Weights of a small contrastive audio-text model: encoder activation relu, encoder widths [256, 512, 1024].
Rows from block 6 of the audio encoder of a small contrastive audio-text model, named by matrix and row number. Rows with one number belong to one channel. Each number is 128 + 24 x the weight over its row's rms, rounded and kept within 0 to 255. All counts start at 0. Numbers have three digits each.
After each channel's rows are labels from the 100 clips, of 14976, where the channel reaches its highest value: "band" is the frequency band that holds the peak. Only what is clearly more common there than usual is listed. The data: simulated sounds of rotating machines with and without faults.
# convs1: 3x3 conv, stride 2 (encoder.blocks.6.convs.1.weight, 256x256x3x3, each kernel summed), inputs 64-127
# convs2: expand pointwise conv (encoder.blocks.6.convs.2.weight, 1024x256x1x1, transposed), outputs 74-147

convs1.228:104151154097140124131085082108125151132105167105126131127149138095104131123099133144117096146142127105133158139153093117136137175119103127146098145158149135101126094122161146111148154117128102
convs2.228:136128102173115128083128166128120164166150162160128128131117143128082123118128180128128094133128114145137159106153128147121105153128096128142128113177135117117163046146102156074100128131119128107145128098111128128166128139
band: 4000 to 8000 Hz

convs1.182:100156150124143140102142181132143097110125114123119104151121137134132102107141134143159123084116113156149104151077128128105137125143133095110127144103133172179099157123118111128152077120106128
convs2.182:128116158155129113154140128116133128104128128128122128050124128153097128180110128109128107092146122128128084160128128113097133132105128128110128129128128156128182128109137135155071128128155128128124127128101128128126128146
band: 1000 to 2000 Hz

convs1.209:147147126120115097123121169095109116146139150156109119135118092107078108079169135139129121142115093133081101123089150150082127119084121162150110113129067110154130143109130144123133128149095144
convs2.209:172138123148154146193126128103153128191187144128134128118128135128169123139094143100082170166149146128117128129132202128106152164128123128164128150151092128141166128109099097123141118134134128182151160129167114120139128146
band: 1000 to 2000 Hz

convs1.81:134161065145131136147146082157142126145088117155130152133156108118125124117145112118149118133128091147101083072119054098148129072124096133164118113131141130163111098097149119147142082102129127
convs2.81:112105128116108128161176104134128119189128113128089135156141128102128128128128130128128121161128108128190113166140116129152128128127116158128128082103164128086128184091128102128147126128128110128078149155085128073106106112
band: 1000 to 2000 Hz

convs1.117:104189106140144101130128090132151164127124130073106131158179120125122104152125131138139134104095145098118095164100134133094152179076126083151117116159139132143126109108171098112133088090115100
convs2.117:118112065143140169187128135122128172175128159128097113128128128128128119128120128176199057117123128137128128082108183128086128083151147127118128128105136128135175104117128098158153123125146128128122128136136093152117105128
band: 500 to 1000 Hz

convs1.75:108107125109133144104173130135126154128104145142118132121079153135106115097058116136107171121152088170098124162114131134131143104117097105118146153105123151112159129101084152136155149110142153
convs2.75:144134100128127128133128150147090109128128148159128087081128158128128128121127128107158108149120128096185128128146128128066097102137124128087128123095165128134128118158125105070067137201151150162159128096134128098115129094
band: 250 to 500 Hz

convs1.12:071141113091172165137170146160138100126120156128139141125119120143139097109117154134100123136114088108147153090159137095167096133098139139142139156126082158089172081176171127130114111112087185
convs2.12:093140128094149142128115152128128126176111101103134075147125158130165128172130147128142156095128128115128128182156128144111152161128128128181105128163160109160128097128139127128087128128128130114128109128128128128163083156
band: 1000 to 2000 Hz

convs1.52:154150097156136136155110116148152139129076107141159165127116105121103143141160138128115113150124126129132107164159125122137156146135177097102162148072131103110143128119169113114178208108139159
convs2.52:123121096134169141138127091128073110127110128113106128128135124128120118128073098128141120155141074128146143133128128128170101128130128128136128162095118128128128172056128100072088149128109114128117139136115084146129128111
band: 4000 to 8000 Hz

convs1.251:106137145124112177139128088139133202136138118163134113090135100124099125145138111129091124134138125141182156133110128122095168182126112153162107101120134102154142174139123105094131111167133160
convs2.251:097169112134076146106105143171122128154099117128156155128128128167089128129128135088128139097128101128130128124167128128152091127137078138128100128150115090128113158128108088078085139128128168158082085128128128118055128152
band: 4000 to 8000 Hz

convs1.73:125157118145116126106144100082142166118166113144113152134104110145165120083136164157145114151103160140158110132096125135127139079100114148117155111133127131137152111135104106162103133120140090
convs2.73:093113073128128128128124128140081151144159128180166159140128108151150128128166128128117128127127128128172164116088090145128201128110126146150135133128148128111128153148128104131128140154158128128128109128128166158122110106
band: 250 to 500 Hz

convs1.129:171106145136120123138132086073122172097144128138144130126147140129173120114105117073106088110153153134135134145141144141126099125137130089112118163120123118109117144128108095119121160102128131
convs2.129:152090161128128137128128145150118098143128128107137123095128159128084143157128128107128082109128122151128153128128128129128128116128193128128093147121128128128128116128130167109128175162138178146110109067081147128102157129
band: 500 to 1000 Hz; 250 to 500 Hz

convs1.204:088175145146114143101144153123136136129134174118105127147117161094120146118106156163138103080101108116096140138122202130131128138132130132143099140168117135159130148126105182133139127090112142
convs2.204:128150110128115177128141142150128120123128160129128121059128139128133185107143093106093127128128109172128128101128114126128176078152156128119165171147155128116128139132099118153157116128128086128128125128138155185128146144
band: 1000 to 2000 Hz

convs1.14:097110104123117146101110131129131123101178141091142136128095173096116124128163121141167110080126161122119116115156130140141099141131104113110158119128148104139094139143132117156122149100161113
convs2.14:134120128152162080152135113128123128133148121123128102061128128096128092128138136117128128111119153157129142085128111101128059118138095090086103128149119210128128121128100138131187091128152132086114117139128182073128092128
band: 500 to 1000 Hz

convs1.212:107089136127100130115143123123135131121122139137141116168118160089116128123148118153142125135109150117125099052136170125107152147185158178147155128124148137120109144127086097109117157141118116
convs2.212:128102116128096079132128168128128145093128101140155128088090144128138128128109144146128128196113128128128128110128165174080128128124128128122085156105150168141128113094128170128128113142128091150128144141139154095128138128
band: 500 to 1000 Hz

convs1.225:177150126119112098154090133140109134116080129125141074128123138131125114172099118122131132132150117135162086107125123108129153142148114086083140122170121102147132132137118111131148084101171113
convs2.225:165128128116128062194081128118128172128142133100105103099145133181128128128134128096168128128128148170128166100136128164109103128128139128148100128128078131167113116150154097128121128145128128111128092161144117128073128128
band: 1000 to 2000 Hz

convs1.40:113138118157114102132101130095172146097122147119085106157199124085101096095138135113169130117104105095130126060138124133128089100092134126125114155153131140180115120112123104129176139178125130
convs2.40:095129110176128156082128128157122184069150149199128102114171080128128149127120103092108154128104184137147128156161168131090118147127128128142104102114113128140128117128114128157105140079128075086128085117197109144128128101
band: 0 to 250 Hz

convs1.206:137137100111141100112117121130154133114123133158149094113081128137114091114100103135107121103106129136097150127109121159087175134116138138121136126106160073139092131082111138131144133120151057
convs2.206:191128128113111128128128128194140139122133128103099138128106128126160167142140153112125101181125077089128128124128130139126103124140128100128106140113129128148094084128128106128128156110109135128128066113108100128086154131
band: 250 to 500 Hz

convs1.205:119136157110132126090153124176123130116163113150145134115116127115109132139095114142134132133131099134146104131100116096160141178097131113170132065166148104077118118119137113119193128133140115
convs2.205:176138107128103095141128092139128128097112144128118095094139077097089109128127128132121128126074096128152122146128094102128160154142203154119130085118129138069134128128128104164102128151104117128118119147094102091158128135
band: 250 to 500 Hz

convs1.171:143090148135141118138105115130144114145116125086155143131125099149121115134113089120104119164142157155154135131137131111138120103154097125161128106116121126105156140113174132124126113123133100
convs2.171:120128096093185093128144128128154082128128103128101128128135128149091140136134199127133128067152064128128111134169154144164143139136087113141196118090092098149123102157131128125139101121162153136061154128128092128128109136
band: 4000 to 8000 Hz

convs1.254:100181130115116092102115065139128145117126155127132134147117115110128081127108128107115063120138104119106188153129164114126113143093121104140127145141088136143090089120107128138094096110117178
convs2.254:164110127128128105128121132128139128128128128138104088192128173128137157128122128140159128108117119089100144118107128128135128165117134132131085158126156128138128128157086094116128128134128095128097160128128128128124120093
band: 500 to 1000 Hz

convs1.229:106159151136120131134113119159168111132106140153147107143149117101149114154113093128161109085095130128155118102131194165129111164099089115124137113160111088139139154083158128092163146088160088
convs2.229:171126116148128149109092144128162128101138106159141119095156149111138152090110128128152132128128105095136113132128115128128128128086148117125175128137128111134084128128128144125100128091106128128133115128128128108117176157
band: 500 to 1000 Hz

convs1.76:140131130106123058150182098141101123136124139121162118153148144134126136129103113151100179103112125125134152228144112124142107143092156153112095106107151114125100104076126148113143127138147119
convs2.76:095128104167126128127128160062101165112118120128139128128116155110128140144128083172128138093128079128128159128118152093095119172109176118128109112128127158077179081101084128118128128107110128144151103105128121128128159128
band: 500 to 1000 Hz

convs1.109:119141172128118104151111136174081101100119193145134150122127134144124121129114152132160133107177115120168156095150100156170151132147111113072127107122117104116129127107109143139144115098146145
convs2.109:167128099171128128061128161087128128073166128128086128132132150128118128151127127128128128135128147178156097128159101135128128135108128141128187093128143157098096116128204128112143161128151172117087128079124107115121099084
band: 4000 to 8000 Hz

convs1.208:131118083121082088151132122123152143136094094099117088170136102099095131134131123137092138139120139153127139123120122129158143124108143087148128129135118123158131176139129098117174062141108135
convs2.208:128128166128128132128172167128122131108151097128117115162128128084128139183086093128124128101128156121128171146128128142111140128128105130052128122115128128083106128117104126200150107121111119128101158148128148133156128100
band: 1000 to 2000 Hz; 500 to 1000 Hz

convs1.237:102159115141116130122107134134141160133095081120118132131136106102129135130127075138120119163090136135078123154140121126124163151123162102101138166118136103132089140182085119139099123069140102
convs2.237:104163128142121128104152075137134144128116128118117120128095085111137136101128128122128159128128117128128160115163072117108110128084123128104078157128143148103128098120128099169128087141128146184093116114077186048128165169
band: 4000 to 8000 Hz

convs1.78:157134163125118118150127138125110089123086111126151124116165120093119158115117111190153129102154088155108163131121132131085140128123088133098113069133152114128138148145153074180100147097071124
convs2.78:112172138099128093064130128062102169128145121133128095091110107128159139137125126138146084098128156128163116128151128103158159128128081118101120128128123129163107128099128127132113107147160155128091103128128084166128106161
band: 0 to 250 Hz

convs1.69:138128097148153111104119129161144139102130105155121123123155111109131111122166135119122112144093102164141145157105091112152155088148150128165135128148168109118113095101129145098149107135151131
convs2.69:128135110144121146094155110114155128128104111106135121155155128094158102128115150096128128128155125097128051112101072176067114135107115092082105112124128096128113188093142094088125149114120128151146114128165092094128147132
band: 250 to 500 Hz

convs1.244:123140120149080099148115071108149083148103183160106059127113138100105104095137136102125131117141116120164142102173107118104119127110171116152135144143115110096154174167087089139144139101116109
convs2.244:144124128128128128128146128131128143128093135136128128154134121128102079102098128125141115128128127128101087111138128161165088154141096123128079118193141142177128070154093117128124128151152106093114109141128148128127156149
band: 0 to 250 Hz

convs1.193:165112099140138145118118064102130116130137129110131145118131124108150165055168125145111172126108107108115190139118126088146121115135106123118176130137106115139129129128158151138114075119108112
convs2.193:134109134128128128158147107105136124116123143169128128123128072128122073135128066074155080131128157109195152118128171116155148167085150128134128083183104137120128167092088128122128099090118128142126150139128128128128109132
band: 250 to 500 Hz

convs1.26:158136104146104173122142116114152151135105161158121138115107138134081130132186133124089120131115096137128181185126129144134085103123141108143128118090143144103134100105119164124196069106106113
convs2.26:115140128128128130128128109115185106060128155110106146128158128105133128128116128158141105128142128123114115094169072095128128147101128128143107120128128128128165128152121128159159128128134128128100087134115162125128128128
band: 500 to 1000 Hz

convs1.39:139165075122145127143120085172129103115121108141147157129101122130081151144110129129143154136127155138128107126102151130108141140134178122114118077134123137146174109140129113120151141121142113
convs2.39:164183128148128167128133128128178157140128137186128112128143128137181128154080111147144120145128128128081146161141125079102157152120128110128105128128144075112144136110113128128100108105128109128185124173100128140156128128
band: 4000 to 8000 Hz

convs1.82:148166188154152137123129131110113132138078118101155206134139130140153175136133114134162125148147105102148171170159070158140148133128143121148157135162096130133120164167141127134157118136059094
convs2.82:128089177170126119155151117064176110165092128128147139128135120119128180082141128128102093132104172139128090095128133128128176117103128125109130128110085128129096130158090125128128129151112128139167141128121128090129138144
band: 250 to 500 Hz

convs1.138:189092115138140098145087139162096148127121120122117120134143127153134160167125126063165143174124069093093107155106144152145110111099169096174130128103163096126152157094107133114147184101142081
convs2.138:128091159140105099128152174102092128150075121107102094113082174144128128088142150107134182128117103128086128128166164171128126107131174105148152180124123103080128145128150128128162128128158098125089157152075128163137173144
band: 4000 to 8000 Hz

convs1.248:071143146124111095090133172142119078122092155112137140139095156129130151115126205125210103088129113108073150101121149149123156112134170167116069156136118112122121133103127158143106203147143181
convs2.248:128128104112113128074128118146100128147128108128154103128155128084106123156128093140112143118154115107101128160128100137171128125136100128145172175115128128128073128121095107171128128144160128128093111076105128122125075147
band: 250 to 500 Hz

convs1.215:109120144155141128109121156163130119128134139155142108156146121118090144101122158130124064116095134164119106117074117108131157138135139148165120130162156136105162124100154129149146129111123088
convs2.215:132121100115132089096134103101128128157162128139128143139086107138101128116132137123100120128128091128123161107149128112094180086107113128101128152120164082135127151128128119128120107128128128098128128175113100128108128128
band: 250 to 500 Hz